config = dict(
    crop_scale_min=0.8,
    loss='softmax',
    encoder_parallel_block=False,
    encoder_widths=[96, 192, 384],
    text_encoder_width=128,
    text_encoder_bias='all',
    optimizer='muon',
)
Rows from block 7 of the image encoder, named by matrix and row number. Rows with one number belong to one neuron. Each number is 128 + 24 x the weight over its row's rms, rounded and kept within 0 to 255. All counts start at 0. Numbers have three digits each. After the name is the row's rms in percent of the matrix's.
# fc1: MLP up (encoder.blocks.7.mlp.fc1.weight, 768x192), inputs 0-95
# fc2: MLP down (encoder.blocks.7.mlp.fc2.weight, 192x768, transposed), outputs 0-95
fc1.230 147:099156111154110125153126097119133125092109162131146091171130156116151124132140125127122145136132086080106102141121132101100102140125123123122149090087185176149113138136116147047113136128154156113179134123135119101129085138113127086127097133143148115145098159156154141130144149146146186134
fc1.231 075:141143117087147163143085121156081130112125133150104119056154109127161139096094136148133114110124119119126117164144182138133137082142114092140150124122138091155149162116172113132163119151130140141161100108117155129107129085162135116100131124166086122100103161127110163126160089173123117158
fc1.232 079:126158098108136104111123141149164133092168111107105121157153127180154103142117108103083151090115130164131120094108148103142092151111136091120160138123160137112114142108103159091171142132092155140131085112154127138116142160101151124178139121089124193163111120147124160107127134140108145140
fc1.233 118:136130164120137112144113125133128126123091160115107083114173111147126169122113110116076144112104133134149174112158133118131153146107137087177093107138129118133122142109143097144143112137091111110114128132131157124129135155136154094165142156121162134175136135134135108144091123095126093138
fc1.234 165:116114124172111139153120151118120149130103146149096112154154108128074110135153155109140133150109121136116181136134160110158085101174140153187148104126162150133091071151124164100088204101121166112147127154125128123094127142121139126124124082135151170166104093159121101116116129083129147164
fc1.235 066:101123140125132101118155114159085135133102113157102152086173129124121126110135142091122141130107157117153101148081110099122086163149151103101118122125135118123138110138130109082164119128107137115119133155149119125123211148120142152151152139112106127113137118123098090145113172109075109118
fc1.236 093:124113152134116096105142127142084087113103112102177152122118139139162117088111110112162080116148131138128115118149130136116110133188139158115141112141115167135146156128156114142115136099116146102102133090129076129151147132140159127136130161194141145104139120102144095107159151104132116087
fc1.237 071:141117129098138114089132122110123120130149104118096118099097136165068142103104121102120149118124137127137105114128128108136126105091112062140149126151144137100126098121093174112161128129093135111105134124133150090147082099140137133103109154140089147171116174160108128083119142123147099116
fc1.238 135:128153110123135114114144120160093122137113106150118121163121163153144154147112149198135096081098138106116145134132139145135128152133155131154113093168111120148127147090130139095128088103092115163131135090097131154148167102137135110121117090121112129136102129136123140115148106120114153158
fc1.239 099:137126138145104116119161122101163137137103133122138145117157145136161116109140146135124139115174118160144113115157120121098135148106148126132126191118107133108124118136148097112131124097127107145112081102081118109148077138102129123131155151107141125189149136172124125117131148074106148150
fc1.240 067:142134153115164130116140073094123152144134140171113117136097169147130113089174169170132143121173118139137144133117133113163113098125131140147094142136126164129155100158122128159121120108146110158146110093146128135101118129125093121121116083126099132133153093148120163071104147154155157118
fc1.241 091:149096134111122119146151122102167139133147165117136119069123105138111117114126130087132150157141123130089103156127110116122143106159104155083154117107116136121097124179129145136119104118134123135133108127126118130130170094130112157147128141119148146113132141194130119121138131119117132082
fc1.242 083:121154103117097162131139112138155152136084142163158112070110095169154142142179141078099143130118145093185131124120088113117113094122115146108089091116161143134149150142082143158141142119122154112102156107174149109143094100135130147142122101134145123140112132147070137132106113084134133101
fc1.243 087:152133104158162085127109190120153104133120146130104148123130118167142109145127089127123116107133095120109138132126131079164097153142146154134101116164128117118127098163121120140095134162103161169123162114123145099082146123138175181151163140157109141141103125122095133153108120095128111101
fc1.244 077:124141143116158081096120110155135142128131103159157096118095136110136140094145123092123147128130105150152162133117123114102129128103129147141138164077124122096128111179116123109150120155110121137161131138103164113137096131093145107143127135130147114158140113169150145160148164105099147113
fc1.245 058:146123098121146113104156110138112165119120133087134139129172159133102080091140108135125186140138114079123133124166130136114126096105093145094106090105160158151154096132093160147162181117099103138125131134119152101181110117139130102146075098112106149145133146136095161102131139103165152118
fc1.246 105:125120065133103134179138135101166156133144087135096150141116094148142140111154160110146104090149161116113081115094096123145088146111138118140113096137104109101149116119132124147127117084160127104116162102125150162159108144126104119111122136145109130154120098159099140137119105110145152116
fc1.247 091:140095117153154096109123159119160125136149116127125144115106098141120155140158142158157160102147087151101164159102112107106098139096104095115169147136140112156136128145131120134134114144069148137122083105149099108136154136100104159129108059098115105169152118117109117172164116142126137168
fc1.248 116:176137101100130112131141116131080105129101111146119122142072110124138130148124152177127115129139104108125149145159108144134132120113112107132116103148143101088141140115136166122143120154130134114150133141129128154120130127137141111108147134097110117124104154115156147121129107173114134133
fc1.249 122:133131124093134094124116130135093149144120165133160170136126084111137116120134062154114118148113141176192141107135160099126135154147153131128159114117170070119168140146159133145097115149119144152146136103114085131138174074122129116144142159114089098076131108152090144123133117140143118092
fc1.250 070:127132111144115106136118155108142107151137138137163084120138170114137133098103147144119099118095140137095115116122081146123114146136139109113158136092153134089135145131091106119128083096108168129129114122102123147135100102093109091135107124124136133131096145146125155117152127108141176156
fc1.251 106:141129107081146133113157098102097149119141159153128105147134131132124129137124180136189163151146139170095169148127137127066126133173124116140136133137129146135117168152108118125113113116146145095137122170116091111120158136116157135137155107110112132139112106095110082134155140108103114121
fc1.252 107:106155090105157130144157107151100152102144152115126113118182112117146107166098116143108109167124122106148137130112125150111080160131108103177120120128112159140141121140145117152161101129128137126138128119103093130151183141105129114104096132124125133112103142134121108162150170085109133128
fc1.253 097:119153135096157096139122177139179136088117128110082172110147138118110098134129112123139133095116125162069157131136137122129141088150120128112126136163138157129121090140117141118134099141159134130136107116132146125131105117107135102117097133122116119156126144156108165135121188096133108126
fc1.254 093:114156128134117110139114125163157147111141125105113184109128069154117141103168099129069124107139118118171117147121132141171084156141095076117145142114112085082121150150103178154162096098126139088123108173103149124152207114118153134116139144157122136118108098116134113123142090181151099133
fc1.255 142:139088117099130125140104123162126113147095148106127065097141109142119119122176171164140118133118162145097112158104135197128130144131126108133127113166127132123146133124170140118115163097119123163166096133100088168159152144123127144106150108123122121112130143129127135094115153130170113123
fc1.256 103:155134116167148177138149120171071172107159136163110155117114146120103141114092141113108137148124149130112154155078117101125108152140182151116125090105079132140099115125095141121092138170157089123145105119129163129154103109102091134105174114167154092108128118147116136172095148157139124146
fc1.257 080:165150152123114096142150129152093123110123147152145129137106108116101145112155141103109176164141117124156130114114091140136100089114118114126160117161167148100132132108092175176142085131106139127142160110072124146111129093156104125120070137110120141122086129133150146166162092143157168141
fc1.258 092:156100126146111114147100145132164134171151104169119115091133101132136115120120120192145099141164123114089113139167107126191130143124104135157114108144144131118110096110131127132107141112119139108094140132124188096110158108108106132143105089124137137139133135131104124158102143141149093137
fc1.259 065:147163113094135117095156122141150115145123107133157116132092130115094100125121143131136149118149181133137167119119097114125123180141099075118183080076133103119131116158135102106077119126151127117130138146127137118161121118145150126153136134157149155115129110125116160163155138129112116134
fc1.260 117:134111146090175081187148130120104111157112162154147122150094117137138131140146176086090086086134143115144126101135160125158081139087129109104097148135146124123145138111154127111137114150130133171125128137116153120098114127128103087084138174150118130117106147092136108114138129136178140104
fc1.261 085:137142105172111099124127150118136093104129133090100101148121126163153139146076158143150112150148131128100112172164148133099144098158168156154160055138167110128125076140077143154104145118152159108116141123120130146136094133140131125127151111155089137154085145162143133113130070109168138100
fc1.262 097:134156099168120132123114140137105107091130123166120092138145100163129156087089105116120146165110112105126128142101154149111059153141156103092095141126104157157117124150135154133093143205125148134120123134164139144143127105138123110139107180111129116111126077103129094120145195123133138148
fc1.263 155:143098110119119137067144119110094120096117124125117100129141149125158103158139105124155187142110141091108166143140157092113129131143133103101137099127185152102145079116103125102088134138150134095158087154136142136128092113121134130150133162106154150119099146113137135152107092139148148141
fc1.264 063:134179114162119108101124121142121108104131141098150146113126130120145131109159127106109160133108152117144190141120106114129156122129109142116123103138174147076134140150168131110115112146090136129114095150078130115113096135086136136107147124158121085176122092078120152132083144110141100102
fc1.265 108:145137137143102151097090111174154132149129152107150086132138073140089123102145127100132093109105135103122148177090106138163140102132101150113131130151155147076097164154140129111126148074123130141137108142150145099138130080139133117125095095162153155094117144147062145126130136145127130119
fc1.266 122:122104151160119114171147133147144122169172091128121147136141121154095098138172126113119118108133109093112160137132122104142167151097079134174119067138141114149144151153112118124111144135131175098119126144082132126132122102101128112160084110150093182157118135126124125180064091167159107131
fc1.267 088:177167132078091145130156118176158130137115102162148088131109103099138113162152132174127169086214139149148146145151102153143111095147137129138150115113097145106180134122165144150106084094110110104105147151140123109081145134132115142133099123125106104100138106166165139115114149115090142138
fc1.268 104:139130128143095135083154127146154157110109149139117094110084133153161091129121111142186114111101092139098134100115104124158188108126140114136109128150101177147158116114135136136131114168088142152129115142121107172137105100100105089105127095138166158089103086106150148135139144162115142190
fc1.269 101:139130107097135115161128163145102140123088106168132126127133127106080103147153129175128133115110154146131130097118127119143170161143116096089167109118157170130169121120134134145128146150096111134131087119116112162117142151136117159125146116124136168147115101109102174135097134139123111170
fc1.270 091:153147175110123084146135147151123131173093128139112144149126106090120160179150110149135144118150121097159147132124150147124149147112153101094103140125135152131108120136151112111171109161113107117100135127100116150131138172121113104112110116135137141189102130151141126078144108133124156131
fc1.271 089:093110129122056103132140148130136126095119116158165120129143132129196166137164138105156173153113114123111142107149119143088138142090126105155156144158150153120108157101125166147094113107111169123120092134155118106174111097125137159119184145164163127135104136108129168159100148126135157105
fc1.272 131:137079134102100137147129109095108152176095148149113148173139080158146129150160106123101135111150129155141118134157146128136114097131096139132107185100167157110168145131166169130178089084115144139103105140164124077125147106118126100118145130115110122121158109119124096113132154089111158149
fc1.273 084:113142109144112100145167112138141128143119127115144150125149099130116139107142162116125120127130146156086118129112188133127097155118137112138162136098152132120161122110138108099134104110159138118151135107131149114140130155171125134125130173118111094134088098134107112156131121134136136066
fc1.274 077:143099121098198137140126123159104073174134086142132151177171132127149167089118125137149118123160119142112099113120145128128126168133150113151158112139140133161118135115147180116121115093134108143128103190131135124144119144156143102110062113095136164147142108118099131070145121126163158122
fc1.275 109:130134169117137116130112131148093099186128110119125130070148107134157169154132114146107120112140149136167086140107149086127108104154147164106173082122155127162108154122140140124114139123114081082113162127099124095098123107136113130102163154145176131081139128085121086141142115110138107152
fc1.276 094:127113088134112130142132115096099153132122105137135138131099072105126086140109154148134113152130116120142120132103121113123139124140102118147153106098157132152109112132148103096131121120088156126110128119062176089116125160126101139141152199157104146180135162167122151133131171100139140103
fc1.277 073:120117132190136120100171147088096101114097150134097118148121110106126113118152100111131170115089148104124124136114133135186087135120094090119145107094116128110131132148076147075193139153106117114096111140136090151123156096147151118117091160128070135140114123100121086090140130165133128119
fc1.278 110:164120119122110144126128144164112152136167091145145120144101113109133116168146156162179122165131134115122126117108149112142096130130128093147138096090118115142113142169135145132179098139093133119140154133110158128168129141131137130146096074158085127139177170090130127094135106110158174152
fc1.279 146:087086116113086112136143101149111126112096125131126092195115140107139099102159141130139160177118130117124143181138140130132119149135114101132160127140176106164153139158174128137134151151136139147151113122130125160127098126132137125123132165147134118138149123103110143148138166120169129133
fc1.280 122:122161134101102086124101168116139127134138120131103105123149110159138098142178116115130104092144123141139167094168131134126154123116112090120100140152149124109161097120127118157129182123118161172099123119099100139106095170129127155142109141163117128143113106160132139140093120114145108128
fc1.281 076:145100138141095174127119133118074149137136132141139113109135115156137123164143126175141100122146123151092150139119152160149148126132146128171146121095132129112123151085145112132123133151108112157138108136157087107115193125107154133165123074124088109151091113152126111157160106157163084111
fc1.282 091:120150146099164164126122114131112082132174129192142124120123114117143130117141109160149097116086103141156177153137159111135115165127118110122142124126148132093116127146126169144116147162104121135151110093106098118118115099141153139125132121147136131097120168129110153096130113153112140128
fc1.283 072:145123123107145107130137151142109122141122135136128139136088125125126165108126140146103073148125076165133161156100155118155083107109124140118107108139123094063107118100108138158095126157115126174128125098100138158069156101136122125131128153141104128113120150085151165131126115086154142095
fc1.284 086:133156149107141146091181116133091144132135130088097175135107106171138127131136110097146129125167142130117125097154153145149093160097152138136124097147136096167119125129091164097140113094114120135131132123113131132138118105147119112118076139167101154163075128148127116129144097162110105112
fc1.285 104:143111118140128133161112090151122114128156127127119129100107140131141141107144132102112107142156102161102189138134140119140146149145149119106144137129095116118112145140167120191124153146128125106170107122154120092167107146108129107128124160122126126122099119108083171097112131075106157129
fc1.286 076:143123110139159168118124152106090117155089109112141110130073157141150136122088115152167047092164138140092154133091125105116117113130148160173136111109193157110113140145126159129142113185124137124128137127106083143123151085131108143125133132094136121153083123116150148072144134117091095170
fc1.287 052:105148103133099103157089138144053155124121122138126125093152101152129120169131165186138142172135140134134133130133143102142133142156117151120117161147156165163116122132142086105093160133141129159146072151084141163117106161131131117102112111152137089183082126088146082171113136144150141154
fc1.288 083:155169141148115099130110138099143151075132119135123120125156133129170132164124102096149137129146128119121107141103152119104106096108139153136139086122181151115153131118116097154114125113193176155129144132137133129097137175126113098108088136162113129111103155126095111119148152168138142099
fc1.289 100:155150097113118082133133148092118093128063131126128135118146093145119168146143144115177128142116157106118120114149147097144176121118144114128160123140112118105142140129147124128135087114169145141166096121140129145153169150112058137121107178093098118132153121120117141075134097101127080127
fc1.290 099:133134098098158171133118101136059129149150132138133106111093126105138082086157087124145138142123156118171097151122080123126116083135233145110138120102147129170146096150166131139126148119137105133116125139158126150107180129122117108143118110123135137125110165116126103147126109088153089118
fc1.291 102:182089113162199113156096130133141122112118097173138133152099132128126134153175136134156088114133105119116091149114142095126114150102110140137142134106143115152156119165146166073135092177072109145166108083112163125110133125096055125140147139108151125145115097125085105160124090140168160142
fc1.292 097:130117149085152127113140143124115143146062164124196079169162113121125153120106076125168122100126155133079102139124105159115129103137089098156111099122122101126094122158136157132133144129146116140164142172134141147148158131138122178129135114131074185110132096142130114139090148088147146121
fc1.293 069:131139146116124120121164129122133105149099125137142115143142142136143120143091135121127132171138112182130118135123118155118082159146143145097100113113121150142070114082127167137096142132135147153157122136091108103098112146111155121144145131125113177157097124142141068182118169097133125163
fc1.294 101:121122149124144141126130144148116107162155142109175117127143121135141127132073090114136134114124125139091069111155177126116099097069151145091125095091147117131157113138128118146123139124141123120142120138120132069186133136094114118137132122122107135120123100155121123097140143100163108104
fc1.295 073:128121144157116176120120094184133159084106125104087114140144067125156150097133151106119168159179169107093113146110130133121174139149153159076126115109109141144135132118183120116160150156152134124130123133081145135113123129096186091118148124133134109117141123102129145134103086099118092123
fc1.296 125:089129083139116136131143134117126121119104152132105086181148116137121081075138086078157161147092120145139166121133166120169103130124117111131188155139153114165112109150166104145130167146137161121154092122110117120127117120106130121135132152167125150149133126083101175171168151114142160119
fc1.297 156:129130130136166135115114127113099165107137152177101110116113120173127101149121149124139087157123137142162122143105140143124097138147153088116105117108165143125128089110152135083147156153137124123117156118103131189140152128136113149106110147100089143127135158146105127156163090116096088076
fc2.230 130:164109120093147140199117128120102116136095146101105153157121148131136160127125119141147104155104118124133122130072152114122161135103108103118096173131097136134083163085152156134107139121093123124120134101130104126103164125158127101159129092129093139148143125106129143182095118119101110145
fc2.231 077:103076127115159108131160133132113140128128117140124136081156107097104106154093137147132169131137137162102118159131094126111131128140103097144154106134131150143129131134110125128146132134121160125106132138106116160159089193152093117131118131157126131064150143117095115128143138117121119107
fc2.232 088:131117120138118181094115152086121132122130115140156113154102126110124090105155149141160095132152097109124163155168170090109095131133138145112115127099128137129105102162169145119089117127121131119107127125115180088116100133120112114145095131121168146159099110088113121167137121132121155115
fc2.233 127:134100135090114126168139189150131136176162134119113123129131152100109117144129099125075136179129144096167110164100145112121098107098120134128105105122157093101103092142094129106114162133152163109116083109115166139132107121130122156111092161129106119110115111153123146162106131102135177144
fc2.234 154:104113130125155127133144142132079104191136106115144096099093102133154173115144091112142137129078121128140100149150160136150162109091150094121144165091097097152162131104136128148134142074077129134107133136132121160147147134168084146155138103127118130106173157138133108059122135114119128119
fc2.235 068:123108118136120121119143126162159123120138125067129139116131131117091122111130126181093143116085154180126108137118129111170146138103152118130080149138121186131138118135141170128138159115129091070110184165137088128133154111108136117140099117135145147126140098120072108140103102132136120113
fc2.236 089:125121118145181148123102104112126103097173113075106119108111076157118124161127099126117167128115080132143152081112167148130130111109172139120144158094141150125125146170141162169135156137080143145128129147093126113136138099131125148111134131140117139134087148111157092146128112087080099122
fc2.237 090:089148124159119130160102149150125140116111129137124090155129141085101136128155092158111092116108161160138149150198119121125122128124149117151147156123107115138156132111147153140132161139142108132146149141070096151161136099096119149152130124126129120022140105105131119146129178084123125101
fc2.238 125:133084123102106159101125133150112123072162158119159137166119155130146116126101154126169134159084139136094161121127111161158106135132151171170093127142126167131123128130158085114148116109118136077116158116160111096111131101117116171143130181116128124104115159121127136144106140133136141098
fc2.239 103:141132086115112077113158156131149132139136116136166102101120160114068152143118132127164129139135096126136122081132131131116100140145074146118140110121147070090145137147134131138119158162114166141147127148148142123137149137147100116114123151186116154143060160156147150135101081152115096103
fc2.240 063:129097125111150143143121156133135104136152105111134159142155173115167143105103103124160119101192147141081114067132133127132126102135141130151146112138127148118143104098148132089112126161098163137110135157157101174130145142123123106127069107116153114058099094142151096146128150129136149116
fc2.241 091:133118148156131109127116077135094199116098115097175156132100113107138127128113124139117138148071111110133146121113116146174099132086128096181102132120113151127143113110126117145131098102112125128155131118164127103153086148151175133124150127118150115178137125085152120135157129132123165137
fc2.242 098:090107123136164109135085093132166093139174131112110097152142175076118175108123110141133127130136085161118124126176111111110113154096149137137117143132113140149095120126153154110166155157124144109099171140113124134116116125160086150102114128086141128053127092112161120148127159152113114107
fc2.243 093:088088135141152126153081080133130114095108119104144166124138107141121121096118164157170115137146134111122129134134129145100116113087099148177130091157131099158112153084144148127163074090126116170155143063124135138120146096158081134155121155104167108121103140153184093157098123163154128137
fc2.244 076:159112130092104151130113110129169104128143144112136176153146126123146125118079107103114162077149115154082136115151145088120151127140110112072083113124139161155113140151119124137089095150088153109108095136116133134116150129133137137168157126147121114118121174127123114120090094161124143183
fc2.245 065:098091171149161139128078078157152133116110117116133119130073131108107134131137182112130127109092112153136087131101142139162173152122111083136142161127092158137119114108156128159157114109119097124148123167138100144125131116077138219115140115187149075119126127121118077127144109132101094119
fc2.246 109:158138152136161121116128153158127113054107166176095149124119129112131165101122131149125165171148139100128157140123132148128086119164194103126114121140114172140118128137105145137130126096156099149102162194156131093097117102134135093130123117153076079135125116127118105141155124120144166128
fc2.247 090:128143105135097145144161139094129087168162103138119136102101098143139110121093176151172122160132124131074131142126152163100139142117144150106140129079140162122109098159132157122100137092106145159163093162131162147091141166161090130130147103083116129099163132116103122132155107116108113135
fc2.248 098:107106134115127112111116136106139122108100083096141094101110116132164118135129171166160162122116119087123145126095130160124115109132082168146124132099102084094124139119162126104124132130148162145151097122125146122119128089072059145077124130132149121138130113109136133113115125119091141133
fc2.249 111:189142147108133130083129098086142116149140122107160154146153109109132069088133119097098144170113152171118146136097164141139094178121104135158123121134106138129093108179146111125121118114190107112120183124115133145124123095101132153130101147102116110147124116120138136117149111173089143114
fc2.250 069:080132132137157139130144144133106114142104146121105098115128126162156111115146158109154155155122122159149120134173152165132141144137136142165167161071139119117104103095170114175153104145085070138134151157124094164109103091137101140169129146185153150072126111075110117101152125125128148111
fc2.251 103:162128169123149131119130105127153151121147153126146134116143100139133137110168143103144163134114200068131092118099079106147138114134138119131125130086104123142094127148155147119121105129128090081099121155103139122116144101132178127145122146103099095146117159126132116179109121122150130133
fc2.252 100:137119128136129142112130120084119156126101128121135135105085172098109114108116121110140101122123118145136112118078160112114132156119145180101137088158121137112123140135124152087104112131120131102093118104083130136138143069143129125109140155100131118109109143107096111144171151143114118128
fc2.253 107:116109131085121132082179123155123129111178099128143115116125123141171151155146088192155132157088113107135147202127115119151104176110150111124123130121115109137130132111109071139123110098084122088140162139115115161149122141111110147130135119149118096140133139117137117146125098136170093118
fc2.254 084:164155108143133140132159108113107112113119148144099121116116149097120104130114108135152125177124105134099135166172133116144150135147110103129124140126125149167122114098099143076117157114115123092156158111168140151139108075123117122102135104144146104121139063115104093143072122130159121074
fc2.255 119:183139150150162119095100132116123138126138123162125073142123154147133133186128089113086154174136151127101093125088100111118101140112125114160123087111142126106134119140091097126129156129142144134124115164108119125112132157131144137119122099153138077098101088145114116161144090139122167092
fc2.256 102:127121122114123098100151124173144111134150123094111132130161124106146078099148096126100146116146122166143142086127141138137163135111086200095155159123181121139166149155145111119116121101100146089126155104103090076109183120085142157155140155147156171126117135139126128115143145169128103111
fc2.257 073:118095137157164150149140138120133093148134128140080075123074136120128134125141089142129089113099133143090135138160156113121175150122096135139104152102138130130168120125125156104142113172147110083099086134127159131166144102130140141120120121167124144030144105104101104134113178111150077120
fc2.258 090:138104191085154153126072118134111152136142118123100147119158148139094154120148120143085163135114140116106138102160111133152143124094109123153133124151106125150151099117146133163171127092114086133139102125129109129120151098163106130097061132155088125106123132123183146112162146116129112123
fc2.259 073:121101137147114119113117115129134115110063115119095133149135155156123150131141151147083102109155135136126084110141108143117123101106189137138111127146051147118120150096153132134148120129146121113088103119115127139105131160089126151094116144101093115100104160155141107135160127163119139123
fc2.260 111:170153128139104078095144083146199167145130159130094102134125075114156133145157141130112126156154086105120096126118130124135146151106136127126147105139131107165190137128107125149179188103126142136092130111119141088148110100130183108139117143137118153119115156148124169087126120107185118170
fc2.261 089:083140190190142145188081123138083117130153131130141121130122103141100095100123157118175123128103140131120151121189174116162127154134131129118131160140112092150126129114150104106156147129111125133160157128175126121103113119143110120113095173111108104127107130115118106123142149107127120145
fc2.262 090:159142135130151066147132129102093133135110106156126136128163122138139123100103113100152139083112149144146108118179172163133127143137123151118144112136103091106107112129113132150124182176118117130132196097112150112158115086142097108086108148158144127090107116069137091143135143133139139126
fc2.263 161:152184141100127097144120122115113148154120129147131124061108082110138136153141115124116111134131141122190140141108172117124161125128144099120111156110117145127150142096151110100108122096131081065124116128170114069120137121167101136139108115095143124134123160112108137098182144129098124131
fc2.264 067:141125161127136113146120160092137162116119130109134132132126135156124111162081141130125145103165107148122058110154143157125082103122129142159111129052114104133121143123083144123149115114120152153133138121128112147104084092112112127150115136160148186108107122113115109164135103109119152138
fc2.265 102:147108085143097093171146143117114161118111164146142109098198115162144159124074135145105144132099155139144126103145105150122116096102094125100149114153125121097086124126088143104141120166126124126121147148144092155101148089160114093105122139127138165146087101114111145159102120114144115154
fc2.266 116:143103108105140151145131145113121162121105106092120124162106153109156137096096147117096144125140123135118098139148121122138125147171126136119112124189139134131104127112174077132139163089127107139121137131142128149128121149134081110067134149064122150102123104123162133167098138115137116106
fc2.267 084:130132125107119131103135110148105064146143139153104091151154109154150139124105165115137132179129137150108127137126136121137124118140140142138110138143151127150117174072161114124119120120123158140092185122168108146111116088083155134132118139127128116141138100157143137119085158095128080136
fc2.268 106:133106131130086095135142065116152182157182138139152148115137140148192141130136141146131129105127113139126114132109143176131141103191135162126131164126177120116136110138094132148103141137158114145097108079112125124142119134134142129077158120124135078140099154102097151150139137082139132118
fc2.269 092:112145112210128114089143130103118128107109114090105110129072131111132114150114144161139099137175133154162122169137118129117085135117114118127152147121104134095133125138142113132108071122133139152145124106100133136120112145125117110157167149133141137095111103147107129127141153109117120125
fc2.270 093:154137108125151131120120143116101137118121171152095109144125164160071133119085122059104122094123121124149168111141159116106124150090095139107157140093138119127100113116098128126107148121152154153143126139102091158135112127166148138103120156150126117067113152129146085162112128136156159088
fc2.271 086:128134134114091129130099095099149136109143094097098113196109139122121104109151110080102123120139108147115156148166115153156117137111138135145137087137130129103115148103118100117085157135173138106130123139114134106188152116150081082175128139144140105110148146101137105101152109158106146162
fc2.272 124:143084148123116074085128126133164117102165096147113135166132132093154151101129169127150118130147080104107110137140088173134117167122115137143131086138150135154152129106142110141133121099146162103103084099123158065136091162153147166137109132132114126102092122144123150080127110165132094154
fc2.273 082:139157167143096116119148132117160130101136111133130089151091123150145157113173154136113110086180058152131153109143104145107142122137135124125091124133170129145123134135166152117122113125126107110104106150108141170143111060141122099082142102092138139123116163109137107148146081099163130145
fc2.274 083:155126141132106104132134173129128126152153138116114127144128105077071083103134157106114122087091162123172122137122134142106146179073146175124148169136112118156161148121151084153122133097103100114101122090176140131112120160154108120145109175138104135144106182172123151139105123101149124144
fc2.275 106:146108153143165134120165143107151132144121137119147146134108147093148149138137159142115123129138115159112149131142106129093112103132109082145140146128095147158109117167099098147189148142111119084104100142101165162125122119112085142132153124074151158136116096110161125090152129098148141130
fc2.276 104:104121076136162177144150120109146125146136135128143118163116182126089084111059104156141115117132118105127112164132104107117114141135135190143117124165102122125165154126112103165141101137110152131127172150147086151148129082160159135096122109142136127120089157118143107149114101173097125107
fc2.277 085:098142123083134173128133117156134164115140136125146111124139112128079124130166146120156114130134106126123119098141149145124203150155154128138132127133144113140134127111154167155117141137097116126128121123145139200132111125104150160136144102104156129011114101090111142125142114076106169117
fc2.278 107:176140120108117090172132161159123130110146150151149067124116142158118105097095089129116155100126147096121122131130143104140126164119126097149156125151124132089117096092149121160164123121147094132101116176140149171140148125131134106115112176145125123108115114125100135145084124132095152092
fc2.279 135:133154145161142098108155126101131110091138111218100172164169148113120141155114142136135075103144141126127185100108142124134087106108120144117136142144126134125114127106095091117153158124128063104111181111134109139115150096130134133138127155146136146142084128147110114100158125087077146138
fc2.280 112:124125114145177145111091169133119129148116119147107125090109142123112142119127101140135130088142111157091102111117125130115129136074168170142113119114160108105112144126160127140111133149145089115131136128135126125191127091157140137124116138100166122132169149142105097104112147121143119146
fc2.281 070:098110079146163148129096159148136116083157115105125158121089165147127090117169113129120142104132143142152111130132141132079083120126076180144116113108128124145188137080139091111160166105094131103084157141170136143153106136135110138105116139133105141172164122142109102133138136108169135091
fc2.282 103:166108091129139140159107139103118131153133147126156143143097157097147121131120139118187134126126142132132161146149148098130080152134134112117149125144161107122119126087085136110122078144115147107134138112115099132154089101140113137129114073127127077110111117142132100146112112151141148132
fc2.283 072:152099124131140119143107149153132095103125134131135162173120162157132103086102144109075124081089116104169105113107155121064120133166081150156165123152146120163106113119097137143121124135095168081151145143130108137172118130103142145114096096128149104100099116153125147172125120132155112159
fc2.284 089:093121143146162163150121102148139153113109142078117109155079124116119106138133154132104160151123127127132143121128130081097134130142144110145159093115119109151128091134107206124163091136123127158134132146097128156175120092134118150122144133118127127046157104122110077148147148109132151141
fc2.285 117:123172137081083116101195121139105132129148095132141131129138161134135128135157099148109157106118120094137187145137094133124132107128130150090111104138145106164124112128117120129120102134066122135093187085106095095122150115123115118131131103134112118161134170122176122168127159127127127152
fc2.286 089:128086203154148091145105093134109124123121133103163092130102159110135101119110154111095164147112110099155138037123102126135161162104090147089098156165123130106154120103132134126146124112128090091131165145118153142123137101127115144129144102134096149138133141154105172127081169146127117114
fc2.287 057:084097075121156159143169141126131151110118123130103078114145139098129101124106120109159132150104145124130095154170165131115122137128106131159157133087170121131101089126115148113136104092100105136136091121124120142129090194124117140156172158140159119080092109108170136182111125154105104100
fc2.288 082:094102106134130138154137138120094136138143131116123108139107125124084106110086169126140121171081136159130146131108116114122100136170170147144146140141109101129127108151115128102178109075141094128145118131116106140172113103140149174113138150128143124154146078087101118179140135110102117124
fc2.289 100:133136161149157144115113112169106160138155159095174121108084089079129122151138102151087147120109089165099137086133120157137159112117113184112146123094159115110148115120150136111153135144133156117110102122124133136138129097120142124120068127138121122136086101172128126109116140131132107146
fc2.290 087:128155090148128158140166118168133155090131168102100083127123117174113089111130091108151161127086162162166137141132107110148123117135163122145129140073122132177117137107133131161154136125136105097170180153103126120163138170100090135112132122124139113139090113155101144156117116099151125151
fc2.291 115:137126123129138131161088130130128127130145165113162080108168129116129091120115122131165133126139129118115138142136115097126105132112149144143137124114176132089119148142114126152108123143159150061116157090152128177075119112133136179133131102157157126129129141137135160194118151153131172132
fc2.292 109:112136131108183128141151113138164120100132114116158161109120137143111158139163167088100167156083154129102153099132129142164099149121098111128157074113123143174099100128108108080130158131115071111121085161154131102111168126126151134110157162137112114138123160149118120145126135176139127098
fc2.293 069:147117157132177133107119117137127134146138123125106101084154107105134167139113105165133097147074108110141085104108132162109164127140093137091105104140107107167112105149148114152121131104117156132095142138118078155145131154143164175088157110109073152115143161143124133124141126141090119115
fc2.294 096:108112131119139119128132102112124166102114126093141144172138125136147135152144148126139158153102116100137142126141080160141126140131051116151083133130132149128115102110168150129124116134169108112123146179140143104122158149091154137085159110115127106102117131147132147173131131099117122169
fc2.295 085:109165112092119136124187119113138114154158154125135146119120165129098058157170140125108090130144122116111130148157149137099128145129121106161112155187114110134118114166098127165090113097113132171089130154142095156109127096126123162131134130131133124111125154135149136127134137099102161098
fc2.296 127:127128157147162106135137086155141114135133083161127141151127146118137125123121100135134054134132173122146137092135126160143122097097104149111128142153086138095083154100132106135133157120146052094092131134135129145142144119132124129121104138142117130100135119145145100103147113116106125146
fc2.297 124:154130178091134127130118100104138144090099169108147098079123152118135162139136138192113150133132124168127073136135126147092111122137141175138113142087136150079160098123111089096121119130124150124135135154081149119145116085147126103111103125079110123125144152110153100148158110127130111111